Rows from block 2 of the encoder, named by matrix and row number. Rows with one number belong to one neuron. Each number is 500 + 40 x the weight over its row's rms, rounded and kept within 0 to 999. All counts start at 0. Numbers have three digits each. After the name is the row's rms in percent of the matrix's.
# fc1: MLP up (encoder.blocks.2.mlp.fc1.weight, 1024x256), inputs 0-255
# fc2: MLP down (encoder.blocks.2.mlp.fc2.weight, 256x1024, transposed), outputs 0-255
fc1.504 083:450451413495457497472532488547539487565506494452526422461530483552517466555536478475439495535464459606573490559490420498520446549512521534520454457446545539485439530393420550471556475483596538549500501503495503471516533575524482604528477485496444466513495408560491522542451529430528488592445492503561563434564528465466461528518556500516467540475522500482435527474549538484467492535505541565554532518545557483466486503462505540540467507553494542494530558527505491510537486514542491484431520530498474502526495550455535484554492509544508550464544465493476481510523560499482495488491494423415538567504459461499433422554570520503504525501505441464519550526486515519554465538537533551445517507571537515497423518537489518465470531505481519478444529446501537500508483549481458
fc1.505 109:523481444473455474490520544434546585534522523567513491547518492536523454541527397436512501540458495539531542545522580467504492456459500450531489415475555440501530500508464532448548509506510480484541398597516484512508487491445561440491472556487475479516540488510473539490500482488533432462477522486529571464532474487529516468515569509551529538467536490540546487474537549466490450456496459499431468455455503526495454447468470501502406472475449442460540543505455538464513501487509554493414572460429518449531504525539449544538460476458535494479523533451520506464406474521512491444544494451442509505511444505533524469562441544510500515554418486564527455479605507515524480463426533515549466489529435523548512577532572507528456497477527567486555477414484503436514484530462537
fc1.506 102:460514461545387514564525553463533466449509497525565511477492488436491524507506477451473540522446517553506504475505457514541537490541450491549476527479547486505486548488523473525488651569503499535468515512481472580516594549502456512513439495489475475524468510541481531505536468468542547450543498549492507490490543654426495451529473540591542483487480481467459561573492527474478507484557455542516509501572468569518575569497445459523467469489546487509513450516502494535499477448525507540533534514490520501509468486501457549483497547496566506487461494497452476571513504462532418513485605459441528547511482449480501514466541487459510504447493519466458467492532520515497488516496452528453499541484541537512591539480454488525497457495645553532509622466515472478530471541438515
fc1.507 090:529503500530496556538532473420552506516489454484531481548495521514511433520499582501490475422498463474541515507526497463480554539513463487523549503518541503480552505512539472488487494518488471496532479537441530385480536469505495481493513465540570548537474436575527520483492520484430554431496435591545474491456519525485486450470567508543487466426502521543511504524453504429553503465512450517511519492506552502521476503427547509585528515570478565443489564582554459514441431540497475495459455536463518535562523550499451541533499465548513446588563470502477498517490486460624528570566478525515472538493466465578517496492521532530472576430494488535530520471586480443457518566510491434537460466464585546479471522514510513425489450486511475410557526474564441516521463547515511
fc1.508 101:539429488539492507519478517440542498475459490531516474462474518451450543547505417508541546550495530516466448438555480431522449518478522523452532479449497521474536493524530557543502495564558526571542442548480412553486581437515491473453558457507477523548538518417611452500495479546492504448549533536554470582469454595448519492584429503451486489556484501555535511541488506526527491488547514541485482490498546512452458391508523500503472572501461454485570456518504499461471514499557534544520511466460470460542565541474507473498514529457487491523477526484462493493494506489439529503573479450525486438504445531442550525578581573475436507501439477442551581551433474408446515495507465496522472493512505466450508491494481449486579474489462505484489531484452513526575474516531511
fc1.510 095:483497486412479516488470517531482485545486478539444563566532550558513443432536516517463487480441480512528508497523540462528472517486540516479554506470513535453480552466467604476478519564529498533535552457515478473454468499427517492563455503471537471445494542484497492444457453530464590475503547486567569503511508520526465465484539492554460516487486442517545438525558532483637515536423499496471512469523508505489503478498459557509527393539482488490501512560519545488520546576574440514508545608487445574449543500462492403508497563532505450466488479501464526506509545523511469511583482503483528478584474452529471518455529516549498412536559476427500532511549512573445493535473524449494476477506549533476557578474527526458477485469490522438415572503440437490482521487462487
fc1.511 084:530497546536514499510500539452458541498570539480546513501495536548488405534523481497515512452491455543462415497502540471475482644572538527523541580469458480470447511429406446521499437509507498546489545528501530499484446474521491508556540425579488442468500446484470471569491516482513539487523484488503475495586479573494574433527500452534525479485509524540484517528493549434490521449489538519477483488487501523470487515447487512538594509524571455513529620499457543519536538522415531571547460462472501450550522562544462417519546447507489522455556506489536492505444512477490445460462491489501449543514456466483437564529513455460523469462470489575551520500468505494468465480481470409511515459499392507451480431493493521527503457525487484482602481445456542500528527478500485
fc1.512 101:466573503491474412435431494548515564569416467414445500527445511484421492462516508505488528465541431514497442541532501530488503495563545483524453574469474564551502500452509483477444501479522522478513550446512532549467531516429440514483449545555585532488476526531494524542527416512474537543500571399462478543482508444384486481505495559514507521523430516468437496490446455517473506484521471519526564562502497556478470512477515531431518480462416437541444497470555495563568532520461525501507505510490512525497544496489540451553488522508535475532423539487490495506488521490455467516484467477491581477512532457494493533438529469517492457528521500510508526483544511519543382476527540506513508511539404529567514538517539472406518467482459509456484546514523548460603522448547554
fc1.513 105:497459534561484494560492436557496491489542494486526512514449463500551504514482457473464515537502550485469507450491548504504482522502507461471509540498479427519582545509561448505534476512525540443473494571525506576478528492456454510533484551558522538424524520493485568478463417563498513448437470457480495459497446457527486455448548544458589479468548468560505465433492494539512521532498507573549520481541506602542490466498503456505408476479495533459494524515564515493367522456467558489513499496507526520473561506478549514513561527517505520498467482586455455441538452542526483444542587476488479550512587463561518467546576541481476487508529500504480529464401489575539514474479481576441524511545495527503519446457519510559484420515576472514576505445526500474560471520601514
fc1.514 116:467542476493461525516557532457495554493512512481502471541486476484488462462478507449473472483488494500511580432466480482545503524512491459505461454515567452500535471517542473440489531546506434546550460455493423497504475521527529507478545529424528556416510459570480555504499466451483538454464526554503514542474475554510454528406464513524496496450537487464504424440399449520483608452504511485515525444463491470520524581552531544559491529485433484524477526494491486463462542465604523579464496526499486563511506485594512597483483508463473506506462497499440498488548496479498533605506509532414485504545497481498505440495564485502522510513530469404465480461515454552582523583521551528565460508556501469493584466467452482515439472448452456481462428582457508460474477525509561
fc1.515 106:418422511547509466503509558486459472549583496439465567516554507470501473419580509526548455495500493497495504496490596541482454529537445501468477492468458506550544528524488477470501523502434572572554506482510436606482482573532523475504510479545451470449457573499503475539511460537558507516498530464524502494430448492484412523578464528505531513498538533466524459544460498520549461447470482479498532519522447472504532452511484483505476471445476496467518437445552441471537484447578530514547454439531488504481526540519464458432473518545503553529512475486541505489490500495394492510495529487474488492436562525479456536530483479473488505489444531400506498497542456566549575455541453539530527540557459346450524492459544519522475500537456590501502474483438454509486434504459514
fc1.516 090:463453512428499496525521532492522459485539555580493491527551496423527509471423501531429483556467580560519535473609570573514483478449547455612530528490541470481575533532474476494468538489484544437465531439586464490508552526546489448469406540534480496507535482449508505522441484507533465498553442543505473462465483458469509493468564479528527491453448519516573547511458547488525518444494499496507408501542517532434501489486516548395500515380458558508514513502520483480525536489509494537508501464500523483485470504475464527509455594495546503529471465543478571580494481535489483486479523515473526476449509491525504496510542549466552475520510520447484427426633507518514475543505608417495513537529549493482481543477510490496524437488527538471451494461527495471551450527525516
fc1.517 097:533533479437487483458493486540497511499564519545578535551478517493456550427546496508518544497469590484482506512536453555512505460469484546563543551545432473454436444538480477549546395521549491503554440550523522525487579507451497513447470471511469500493548466460577585537543514513529475494495542553466493552570456489519503482488504503471432413511521518467469510444509469494560480504526467490531438491418528543488584486491551475538473493448516493496501512465501543457487517470515504545439563561474414444537471517500508464489514481444441445486520522486522483532495445502503515530512481496441510521452488477596426501453516493502536491588494537417586544490577484516479541517453561501558470474445467445463508505522511556507546539484481402479496467481473454477478426436580419
fc1.518 070:476526549479516511519470531495531518475570507494547474513478566519549480478534527562545423502509472560476497549486484492461484496514476455454528420537488507509419471556551485493535504445560581509538541464466493534491543492546497530455555556462519551448578519568479504496528466561515443530476496455509490533502498465481452453556512481536478547471529586539548456478507526509492472510477481532496456532541528516469525481475499467533498479554500489501448575511474483508504513495505520545583488505579465470482458460574478422543441541478432482470489491447498474537451484528452424538447517581424532456539538493524459526436520597402470530554417484512500492511443474493523426528491562537526539468451574543474568502530541516467442522415479523585440511422535525502507456527444396
fc1.519 090:533464537424558524517492460511485522518453462494514494468448469523474477539484443527508553550510461520492531493543486507519517477531505472541540483513484481504440493522441522536492508571483598461501540489478461535501493480431526511448472486511491507447511506525539431537505477434525457549542490481477542436526491476502535493522577444530487506489577430466554475563386561594521504479492451537472444482515551521400489490493481498554600475464452549486505510392496527525503477500422482544486469483535507461570542566545533536488539514497493533426511534448513449478494480572470467431538619496486422595498456470444464505462491492506502496492568605509482496422465494530588521463483506527482530527512406540521536469484523494500460431567454494562456508546487438519509517493530523
fc1.520 111:570506481507458532476527496491534594449525525505527501530510500493525549504533474583500562506596521470542449544565532446487558488524520571469477482531522508432435517477446465537551519502552559474519480544475574481439430499533533477488485478586454540496412564511417554521529519463444495487481438495504477479529550480441546466503483459519465445531454517481442471447448472584522574457460484557430479500511515471492513547472468491531559541466520518498540537609496546469537497507478474523463467474539479521561464511465536555488496485483557510549480475515516481501423471481436519444454467544485566445511518407425469507437478536499493483519527547535544556529568529499468537503513392462525525478510443515482508505538458443604502477438494462449516485443542550486472460520524522
fc1.521 118:522434462592543499484484531516459531492479538502484436518537557470537524461465487461486482478514486446467500466478516462536448513404470470481462439531606521531449517504510525471486509445485508542476518531481425441512464471538549448393435482496508472515487514477468477537526561550513483528562554516475413616478485468466558491531500498499563407510557481506491500624460500463458452504453464538529424555526549436449467509497489543487498512478572516490526462477595476481508495468543470531437470538502493516494532498473490529507444497434457549566479460427532507434489529513532474566525538558469531483449562445487567467512495556506480516478499520553491498559444519577525462443433538496469569486463468498477521481495558494545490515471529535493519450518441605489522517471440519
fc1.522 115:494546504533532516593476461430552483546541508432495507500520494494450456525504460531534424474581517453471562393483517472464457509466539502493614554549523525549564484407482513547540507438530454485497544451490480509507582497505488447474509524445475586505508445567561511580505531555495461510472463425527501520538483509486500576525482521551522548474463482523502499509502462484510542496572437495482458508532513415478508547486452505508534535500441517543542470513513489537471524548548458550510435474527581474545547471524571527521486591530548523443552498482485500485454506422540520466550555521574482500479567586500536487491453524531484499492476467540500448475516522505474534438522435484459504547595445457433469492472560568499484475468504499507432501576486518511479475508487426
fc1.523 090:516499497446554528486468513556503526409547434470504544507555542527494495609448480505538502521534511568561551479520499537440421522526508480567517441538437579527494445494511540480511475526548528446525510527530494502472478507546544459516455475518535453553468548507491471588468525498512564442532541460591458535519474507450506513590502476495511511532487486547538447421483464466482472480460509532520485517474475466477464445540495462541562455469589421518534456570498496544470472477492467523543513470494510510516428595499508502458453471583549550491485581438539519561530481490492482570507460512540492506463478522484441449550498475571525528522555519402454508522565506539502550449543508491474477521489470506515486451560464584531462466440421542520524477445501500466528413475523435
fc1.524 073:516545487492481377499559494538441416492483494443471554483512511509495470548480494491502538430511534557492521498470562536485478501565503554517476502466508563461497534474541563462464565494493456480523486449525480441449471560457511555506575498504564477543519452539514491569501427451466472530493513482464512510464520520475492482473551465538530522442453408562481445512443439477518495496511542483481471469488488505450534520512474422589478497491518513533547497589512568558475518480428547511563460508518566494425527487469540433480541468544480532610455403561538463478520512523530529471503503557532493498430603528512522466503495493550479491493487479546469521507488530483451463457488471425587513405526516584521456409503434548521534471506463542516521546474442479511512561474502518
fc1.525 114:500522478514490480492463464486554417542586441422507497500481526539468481517522505503546479484480520520435559471493551528574531558534545450518476496451461532453525521446495501494450442519468474589469528444539460476451530489541463513465537566507466533458559488471547421472475490533446509508485482505459485559408549492482464570507459515501457523465453432537495547494496424508472514480555456527483429478492508429504506544476541465587491523441533530512450480481520501608542561563475477536539509499383515489561493462428509571503551431500448487543509413516530488525456499526418493472509536520515535513515501478466419556456551449434519514485532459518516581497446531489477537538564424502491526540481473522406470487469555555531473426502542508499440494445473526494472527498522502
fc1.526 077:513527474421443425464548461454536419442433531506523520429435514429448564497505476488525461535497450532524450454470551521444507502486462556528490411436421457502561512532462517539533532437445556485519496488538563572437462515455567511498531523466498539599431473567458460524490488508466547508520482475441509524502544551479448480546433547470498515489468463502535453459508513533460502530481448522465503476541498432498481560499498440541487444452464511437475513485534507431445512517459491510531506481501450553514484515558486430543472513472512500583484446523442579499517490509517467456527481492510467460517493446511556514498521486516455521453483566505497470494484466467547519478562507519488453505585478446525530387595443429591544497442519542489499514486519540516521541468552548
fc1.527 117:498449551474562558551532484487533498418528560507505514528448467470463528496510492533509496570630530514577437515526494526470533518490497483484478483518549511455453516470481456493513523492492483516558518567528482506433514509525496483544501532477476454473462477503485469441512516514522474493466472557502508492462469461466526519579497534496543558490483516471493562576445508455500505460464480447504603518544450518510431559497391496496473511440571470519573509538486526459528460583481512467483564535425495522525561458520458507432538466546485485533471577587486511571485462420540425543534516486437540498416514486491480567449592521486520434399517507531509462431531519557464529501423470506560577494553459492580512471476453456443540490503542487481472531468512496486513515484552459
fc1.528 076:517469545502450400500482511434511471545495505501503518537548551519502414421506484458400496502552453533544531462455499512523541519501522431502518561440502490450514486493490505506449518526566547475452481485494491461528459476497524485449529502456496534453524479613556522478511420474493535537465558485576449532467519542452418475468524458419376559486537500439541435473476485523465475539499550445462493571502496558509476494498469519495458486481512590505520536504527520436520490502478439521509465491435515502531596493521482458465536519466461507562469514494501537480532423473514431497463534469479476502548532536486447528481519517565537482421531525517546525508494481540457467512410474490337489517551498500541525392494448488449506471479477505467479476456479503471466443482546550
fc1.529 111:459473472535427519467490432518486538534534502487469491516487494517492497480574493436492480428463548503429554481487521511489530512545525448459464536450494540486458476474424517450540503541537567529530442540514524446523534430548520514456501502472508649479455484523529502488461514469531388538521515444478542503504472487468479533440500562477517477526542524448487576504578510495464510460511537551524497453529498537472455580481508539534506484486534474445463538427418498503465490477429614375501469520449552418429507519444547509528509515544545527452471502431476485481458483445540460490486559397512454504454456514491527450527561521497487443522520501536519483490443500538478524482558574552500549476543508469591527468553524422470507528499458554518487493537545520489473506545480512
fc1.530 120:435529465511533495473489573544455550455511542443558483534466516525539448521525530493461516443537453511448502508512434487583492469519531491475562492540441612497566425482470477457446476553495550525488517518406552463489511513462424494508549485476471544466454433526497500513469439489444470513553561425495504503483525479544572459522453563476488473484462518587540506577489467528434448547487469527517477473471542583458566528475521535519446455519527557389510464500553496480501464486465517464583402509528492499461560524467449505578527440579561526499499451479563502471492517498520437516509471464492462529474486495466477525496562481461504559470489500451541476504515522517487588470476460468549512536483531514441509497470467582509465520560522543390476516530500530459493492498543541
fc1.531 120:390516420503470563509489476507457511444437494447573499502469532528459551404527453521528497569510483483521535583532536506536485564541463506420548501504518517444474518524400492480477569451497494518463536516506421501525492503543527492500520482416545492465466512439495480483501556476491510488494517456427520491478536522488416486488445475421553552551494511508555505527516537471606517470559475517547430562484518478498537452587534495436533527421501561548436491488452515484403540512504537508488523557522474478536495472475513492541563575486481485432479500492544566525471448516476564504564500486488510521525576535489441543518475534519547516533566501475512459546467532504507508513475447582516560475486538443521440464507479503481495543419466562527569488507525572506511514471476574
fc2.504 090:527509503575577524535522520453488523472543498504528477450538535460507533527475492573585514485534558508500545490492580532478488560542508511527537567469478455437531502545595499530443540496389461478504473557476490532482527458533474426556540495512564536510491504519467504460475516528435485420529522504501517496529467536551503467475460580466543469516500454530489492515485474470478552500494484492541499532453476510535503497515494455464494508457566483508551508382534496514461471507525504564514535443567531500432482478402491518474456522467468540509461454489537477504496484513556502417534492621493465480383575545540475496430467456525535440465465525493518465486487484509521466444629493455458445468504495455473525434476452417537483523564549550560482554514472546513460512429534521
fc2.505 106:534468570474579469522477539461502515515407592512505461413472443496550491518506473600560493564584491511476487508473508519482490515572532505459521501517508570474443496500478526542438547463555501549500508468497517496562526540478504528464520518457573505494526447500489484463511467483467558514536511484524546451515517499515431513480508585581483496570467499581443524551462485534513545522476494493574559564518521489512510588453509479390560494501513587524469560489479491514469455502491500485529511560565503529483523482535545449550530533522463506499437533483497545541521571522420500546509450438525523444464528533528514487536447463494527489530540464470447549501506454469611497475454504477408472493561477532488485500548409542387494528518407501487483541548534486474473512469532501
fc2.506 101:526496575466381525466501478520462489508478510498489520566498486462527515496504477553534478448519517496505546588520533520521450499437563575481513456546499487484524453513498409475513528406482538476462495557448553443550431446494521542463552546550535501455567522429533460506492482478474512513459409435545468487506441566456529525488491500428533488486567412519518512469525485513519468509467484475534450528403501436506502454484579494526457520473480585492465476474530451471445458510407495428432471506516533476516453460482540467499532433522481471492546462532537482517537505479517557491485506509538482479494503481508516423510502542497517477460550498584439493485455539479501536493509574456527452550540457494573435433461469523497512519505470576480461572433477563513563602479500446
fc2.507 090:539552556499506450549422496437491506471563509575438487494545491467466528499470429484531497513457466477530483521488549473524451461464474543508527476520516503425562524521552513535486514511488492525506442456554558552490525486459468523476481496466552487502534486456487554435581513476503490514499497448472479545511544460427532499498377542413511528537442444437435499552529504484486554524515557461557479545519526484480450457569509530514481497492552477512518461540476493495470516489508503428502517414495447481469486546480503499502498539503445533510570502552500463478482484567423554544449509527449476531484461491501518427489510487533616534543407555512516495444406502544605542514550485491437509603541428582491518504524569507477502487556484467565450510506514529458540490534438426
fc2.508 100:525562496493442418488515503465536584547445545503517568552511542563485466516485560421449483477494551473547510511503561449490459464479466552490552501523504518449489512494480492464525529527533521483509485488484536497508502520503480489536533507420593465495460556528438487382488512470519514505468498464471508498570553514476512562442602491512624475441450559551512477419496402482492520497479521432526469562553452463576514522576512451540484553470510480534486455452564469561557516521473509435443494396577443474522486429551479501551507482502538521555485531460522531495522495520501576482482479508515507492516534508509469488442509468492529470466531522528478547498519487500540451492517474405457520465508511487561566443505540549481473480462512506546465478494515466622488513513509586
fc2.510 097:436479463487521494477451510416496496512583506487528406464479481481472523552515558495526468507518450598536479455468503453549478440538499516523464520520556501568540558480514476489512520447555566563452544523532550531450503539533576472472527518505477483500467487510510499533456532450539492539484493545514441504527508482517548421519503458505469574508491490505488460432512457507483579533496569531499548542424528461407522503484511464565557469548532511537502503510494487462550465481539435513550442498483471434609567504523501496480543503446513614525514441507508566517484532475493530472439540442520528540520521525448488487500546574489516524502540450518507419485502527485440434411480421419532540526530443521464458426501460545502464500512539453552530483526493606498437511549444508
fc2.511 095:451423423502486529509518465460521533414488552490462518441554516516543544462409469454529455493495511533533517522520496494560499514529501432456481483484430544459448525555531510485538561589494525537547536494505595441406507531453594544549521565473520496563434493520530501566496536492522512584474481506463544492526495560545493495497495514530547556550511557583499526499541483507489492520514496437474524514524527493517548523535469451510500451502454506557480414443521491500565506524527491529488594578512431503506473496528427479463493508501558442469517474469423467471489485507531554490589570546528561482445527506548489529498526560478547401566570493516501514565480528427569488474445488486477524462507528513536482464474549532476516530536508475585517514498507516568572499475550466
fc2.512 097:455444513483423514468598421452492457449526575512486581531502499488499452496474513467445439542547465544431520529457527470506506504493438510470537444524467514511489483502445513533523483553484503549455526523564475469531480491463512557515476413493429501457534512497468554444459493525563508535465408545533562481611532517626476522451526549436437484530536506471552557466525526489489579492530536496432547507539461463498493472552517526544460445445550529477510542525491433488486500534589509489472507487493451533512531462542560478501534522444517582518534479552494525458489513515558586568516501495515423496512487486499499483458485428471454595441540465511505561493465518481539573535460495527499522490437506533500471538500452541559496494520521465554448465457501581436488498495464518
fc2.513 104:484504567526529447493570503470477544524406451482531446479517513403446508462493560489459566473473452541517543492456475526510538496534561516461499452504485572501462521467511514526607509543514485544501468437474534496546472545483598534434535502438518495524518455459560528506563536506520575543492470537549447573447597523463479524496460498495540536508532522510507501494560508507486485486454562406501485577508485504503519520518528605516498453520510483487508484456555419545517525539467501473477484499548505548564467510500506484511462572511497562451483502560501531468477559544553504484488470529545475489465492478492387496500541545491606568494469517524537464484491513439432475470537538378477509497501464464485471534571479483470483514408455499539459512544475518471542545406536531
fc2.514 120:486495515481539481520496440513464510468500475450571548525500508458535485523556568504464462536560516559460434437496511436529585379468478440499546516460391500503499573477474491537532522492532598494524485518483509523503499492469485517509495521570463455537521538474549478501476486521546490486492490462512537413563507508497516528518485477436526483486432505524504531505576529527555465602446486470570499510570517517507476465486524492520577489507492531506453471511531532450540529546512532486474509477504560510450510502421470547486566487525457444472490512593485526448455515459478462514456497501573488487516497484532474558461434509578429528575470510488542437493554527494473458456530556533449385447420509470463445502563450521433540476539490571465456542477532507535383498497503527
fc2.515 109:517542508488453506491494502563550550493514503571484449437450443497502476474502473467463494497491505533519515515461486515472499494524562482534533500501511500520488458516513583489484531461519423399524498465505539470584496469538525480484534594490559532536521411480593539485421447487506520473510540538480481518620486466471590520480528522434494523584516397500537517461542477459505582485472464555497434480494514457488452530529487481487542512496527501580492534501504502526456542569560522491519563582496536481504449481527487534471515437534508512497500478513539558547532452513515493522450542508459556436546464468528448484504453512555538371489593553512502512496490511484533480496512518455442432464478472558558531498513464502501481512531535410465448567541519574378446474524497533
fc2.516 087:584557484534493530476465486560459510550499466520493500460572507516503526549483569470606482492475478510436464536476370508544508522527511512455493510544532539538475474483508486531494538498491447519555442523468522494439535544453504547528515514492518549483465570463486480502546519451509514535490520414503525526521429472456548490501434412532463498554516500472445466585540476489535475501526475532552542539482570509511565472511496594550505508579528476464496543493511534478502520531469527441491529484492513530448553475461479450500489398492509478519570531487514542485508495420515484554551491518479410477492470465577538489484500572473426491512482554450549572509433501473493586501468454590450456504492472510445570465484497484434482580501490461447576464469412433544467459539533505
fc2.517 105:497484446491542490538555488511508460492436460499463432480464516514504441527490573527446527476577454486520467454507530521510529504479505493471527485470527442479530480501499546469505528480494515575507539506536505463473499519500480490506431491442491535493505488501441411416442465441465498452515482503538592478440533507551494539539547490509527525514497516535597395510498503432492494609457520536485576468551522523439441539539479539463524488547480489533414520590474522533474505564572500518509543433524577537482569557526519511455611509556517528540487529506561500529547592435488467494474467504530539472481471375466547513479480523543546534443453485514502464509479589451437510469497477499480555514466532546483568519513549404483525493489579527507456555505556464518502495470516516
fc2.518 078:529489517516579545509532498510509548484510438467522491455495422485472452476563473491544502455503533444515515430422512488452435537442491482490485475524507525496424429466437491481449532545578459532480480515432476527527473464475532447478489461488494513468527527480496474491485431528436441468502494430521561427503573462529545506488498493501483466499494454531521523521508441445468545409404509493519477509528390498527491529494440457529523516522414435582442505500575489467523565474510488519467530494531578500521543557475506486535607466572510530458515550429431480530525500534537530485497475548565533480503561560505470576483474510538520480516500576542536449576488512487442452558533561504564545463462491470448484486491495512475560504481545465552512580491460432459537426477517491
fc2.519 107:562495490560533465511531484429511479502492549477575482509532476500591456566506548458470469466485514461516538551549468425452454494446485490516502494522455505517490436488539483519509449506464435510577452532494574512578528484521495505528628581521497451509557572455468529490562534439468540446492483493486503484528464552499535503480427491489508513415456564489463492481585445427493562507560469428481546521562452502534469571522490528445534529459510430441478543466475448496555446485487431484523425488458517481537485460539513466491482489531458491624454507532487568539463522412544506557477460548473473506453512485489498487509460534471513462498454452530478481481508457512558558510499436511556489437507588538477479500504478505510548495457436498517526486455498502457477472403466468
fc2.520 097:451479513438562432447542507411517461503549508477479538458498560537486507462491487525473573476519430500483517499471512566463500457531558457521476522504533529471531509493476492411559530523476568524425508492436464503491512505484480514436499484492496527455470435473551545552452504479472537551529556506527476475579436483534524531604469448640410473526479480491508502494439538495527539511540499503505530509480515539518480475469506480490520494513490526537524552532465490392539470551506527575580527499555469525560505512504427553437437483472513542460432535526550459491535478467481525399548465469466483493524433422445464518470533459461530485520483553518538474513496568497456590464530462560464431496466463490508487418486444540539513531493493429495500531529520560447429513475480557
fc2.521 115:481525543501494531526538485595562502473462497539470466543482566507546432481593395417512532540500527521554509477491502535487539447498525530433544583458506487549553496523455470435521507489490500575498558485506458478500530462494465477554554544472499496536502576560485549515473446580447455562499497560455446502557502556559394457477512459448465464564471513488518573509502532461467485501498487524496412474503547532503470559465474457492559485555542534478505490492476511471500482435535440438597484488443536425478515457478456467485509522413531494560555506534526505555553485458485503479434500556485495458473545496440442498484516495487487450443529476548530455512411501506506494490540512597518418464489529474528504458491476468545501472407543464496496563521506493497464510544556514
fc2.522 101:477561479482522502502487490522432458455471536559496505481428521486518510458532507485479540472585462482510495543501543528505589478611536450490451443505566500473499511536478483410478482472491421547496508515547402557487509525460470518512521524541544486491524508483489482420508453464441504482485467527459521490387467544468498450531537549486587465515474525497448451506441451503467486505496495461443513534500455472492530485478607513564474547496531503483414496486459551542568506500438504465489546584414480525532507510485501493505574514477460494558486461589544475559555454506462450520449536500432504500508538410480472509513542453539517475433503529507508556539474492474526498431584467454504570458442508562485546546481482469491476546577534537540545562455537524497415552510530522
fc2.523 100:513517557477542500500479575518483491481494535550480513539501498492524491523497446476497516449460480466472497573525527398520503477477464575480520495460474447546542485454521527505548493445564503464528424535491501517529515477524534470568513478504539463464512471518469475511490516486558472462587455551544511458495489499486449471564480598458418472560527541433573496520473512488511517482534569455534480463449525520554533566547495478437483558532484515510519486488472453439422422466562528505462461500626472490522511543480442557484567471482552462523488536482523461490543576388578466510566524511472457517527503484455539503533515486528505509477560494558499490422513448544493534578551433481550534430488513578566529553443461512522451524561432480558465492516523561482520502587495517
fc2.524 081:425563586461415488551462521517569522591420461495544418536455499493511486478512443504522524555461484426516470446509462572538532561470510517457499499521495480475424446519506467557506430493490523551446476478461518507576516512563520481568493572517450498508516459534457495490422453547476527474482478477468517474563445472504444550477522474541503513470469510451449470508449477529487518504462476515481494518529506436565453468499485556452510492513430467469441474453478466470493511509557470538500531496444396491501451476472470518564470475445532469479544471466456545430473503513464474554541494446487576561529503508599512455527601420483485510618517479465539492474522568509532571569498469491498440524484454469460507493427543507465483547517524444499547529498543512507482510467448494
fc2.525 116:549477586522534482484509577504433568474415566498538498518489489557562447542539522541448540484510472508471464525499455480535493467450413545464545497563523562502432480591540474503488578494457524422465467515589498538532525524492465477573498503481564492483502494552519460550542498508503464441480501530504470461516515457445533503482472537467524467449472501452470471463574508480472550476443551528518575520520577526576492466516489467487495481470467471509502525508460534452507467470430464560499510519638456534494511489507485412509535535532539502496462565551519549460524524488523487490527497447578526447549448552567549460497478598519574532473514488497417443507583475453562451445474533530525527527569474517505503497461492430455474545475476478465504444536493488465553519505486492
fc2.526 089:508459481436462475448446556439506484594457537462592472498543465495553532514458531517488468474488427484442579467557524449540528452487472555551488516521450519530499483495569436521500547546486517491516507480521580469505510575517495427499511512537461601490433486549493486505503502441452513496523535484511490555461487500536416445464498489584547504510514445526533409521459510540469503464485469499467502542517466524579483451592486533447473514472492512501529448566469449497550459450450528537507488452453477522447505535548508503443563490491527470507464446452473523507447481567459455556535503502466544478484536421506510518546509538638482497497398477560477452528474423520516450528546486476537604594483517515465504492495501492454507498499419499525448477532514563485490505500514513
fc2.527 102:474508451492452444457478525519469426438485436432502527528456514411529559496422506436500480444505556462418508489484477477517469534417526549468494538499519487523553520454569504472521476518511512453467485501484492548517446554432539515542529480517542451538557523470440445490530486526489470473501497431496459477593521487506530491476479425406494538519474478535416435443545497524455502471433443510539504436444467468549502503474547470506485512522543578476591489504509452554445596536512466510457521458497421513413487461502519519445568561487527518482481514483534486507524541593538519479551470561435527492472472446534535474511464480513437522533491460492471444454555565530490551501528561529483504492488533466455498474514601536513421498490508568510566478421470541507505462498518467
fc2.528 087:458530473496450489521502493521401468487442516536530533512469519462504448524503547559540517476551448525474483558507508480494479447510493496516439450455494496489518472460453536564504469467461461555523548487463482498458515500502556516505510473512547534468585524444494454562510505557528500536545516452564486519483542467504456426567457724537470519483471501444492523530520472463487513386535450502463500429512476461461528515525488496479486486583525460463494501499546462479449529519580558479418515584471521509514496554506559500558509515530490516448501561582469492519459536543511500458538548494499556485452549533565484470492435562546535478585469559511483538513504531462492474493527553510558496457522469479495541527464516446558453506571499481479504584562483488488553511483422510
fc2.529 117:508486476456438514462392570479612450516492521521481498511510594541465506541541476454594516524502468545533509457470531478547403513515439509529529463549561490516522477605536584595518499539501522498490543503427502484498483563495560462509539534541527447543488548453471493482499523555422517552460441539494531507538526527480471443571496487549535551503502518518504403514479513458452497510489483536519546536460510450467457439476491550457519547502438504513520497511483555437517541522509514566528491538456472530551518567543518484475489493459532422579500450423568575564583504547496520501510489491458545479472539468518527503524520503472506565528479489503466413509499487480516419479449570387497507526485502518438490536465514526483478509477545472479477501530520458577446537501494522
fc2.530 101:492489537470495463534515461483553499559447486524466598516475455465540491509435480516522528558540539503579465488524487499474460454472532430506494513464462426507437517458458495472581472418580525513514492477513437488531491490521516422516511485532508571496494551491532501484560524574501486534502432542447507494480424541415447577452533505540542465530537518480496504438477543551489500515506537502527546540477451473493480463527494495450540490439495469519475468561469496539498553520493537436402567494535528498478523522489551487446469451463430464460460501483482507493529458468445526590456503546429582479520531478533538441477502476529521418523510543606441557477509492462547483538437500503395457446527493457485473474445580479443529516496467585550435492517481502559541485564541473
fc2.531 135:591462565459496452433539508495557506531557535481490484408474534486539527492480499499522461480476473544483529469465465498459496464473545483521442492523480544578505504518474520514487403486536519503517480495515512516458499475492492510494478532553414497464512495576520522516484373584484463479537491509542504500556471500490630531503530470509465437496526491501522487539488486528436507464489496494531573484536485479528464479479511497531529552556513360500460528443550465521549515559461466594432528458507544570465504547470493516466528466499482463518517513484501488461554539536466543518504453506490456441462587546539541433521455508432418442446448511469481558496504512513485481528526535416512502515524469553532513606495488482440449462613555449456427495447451441454510492517521498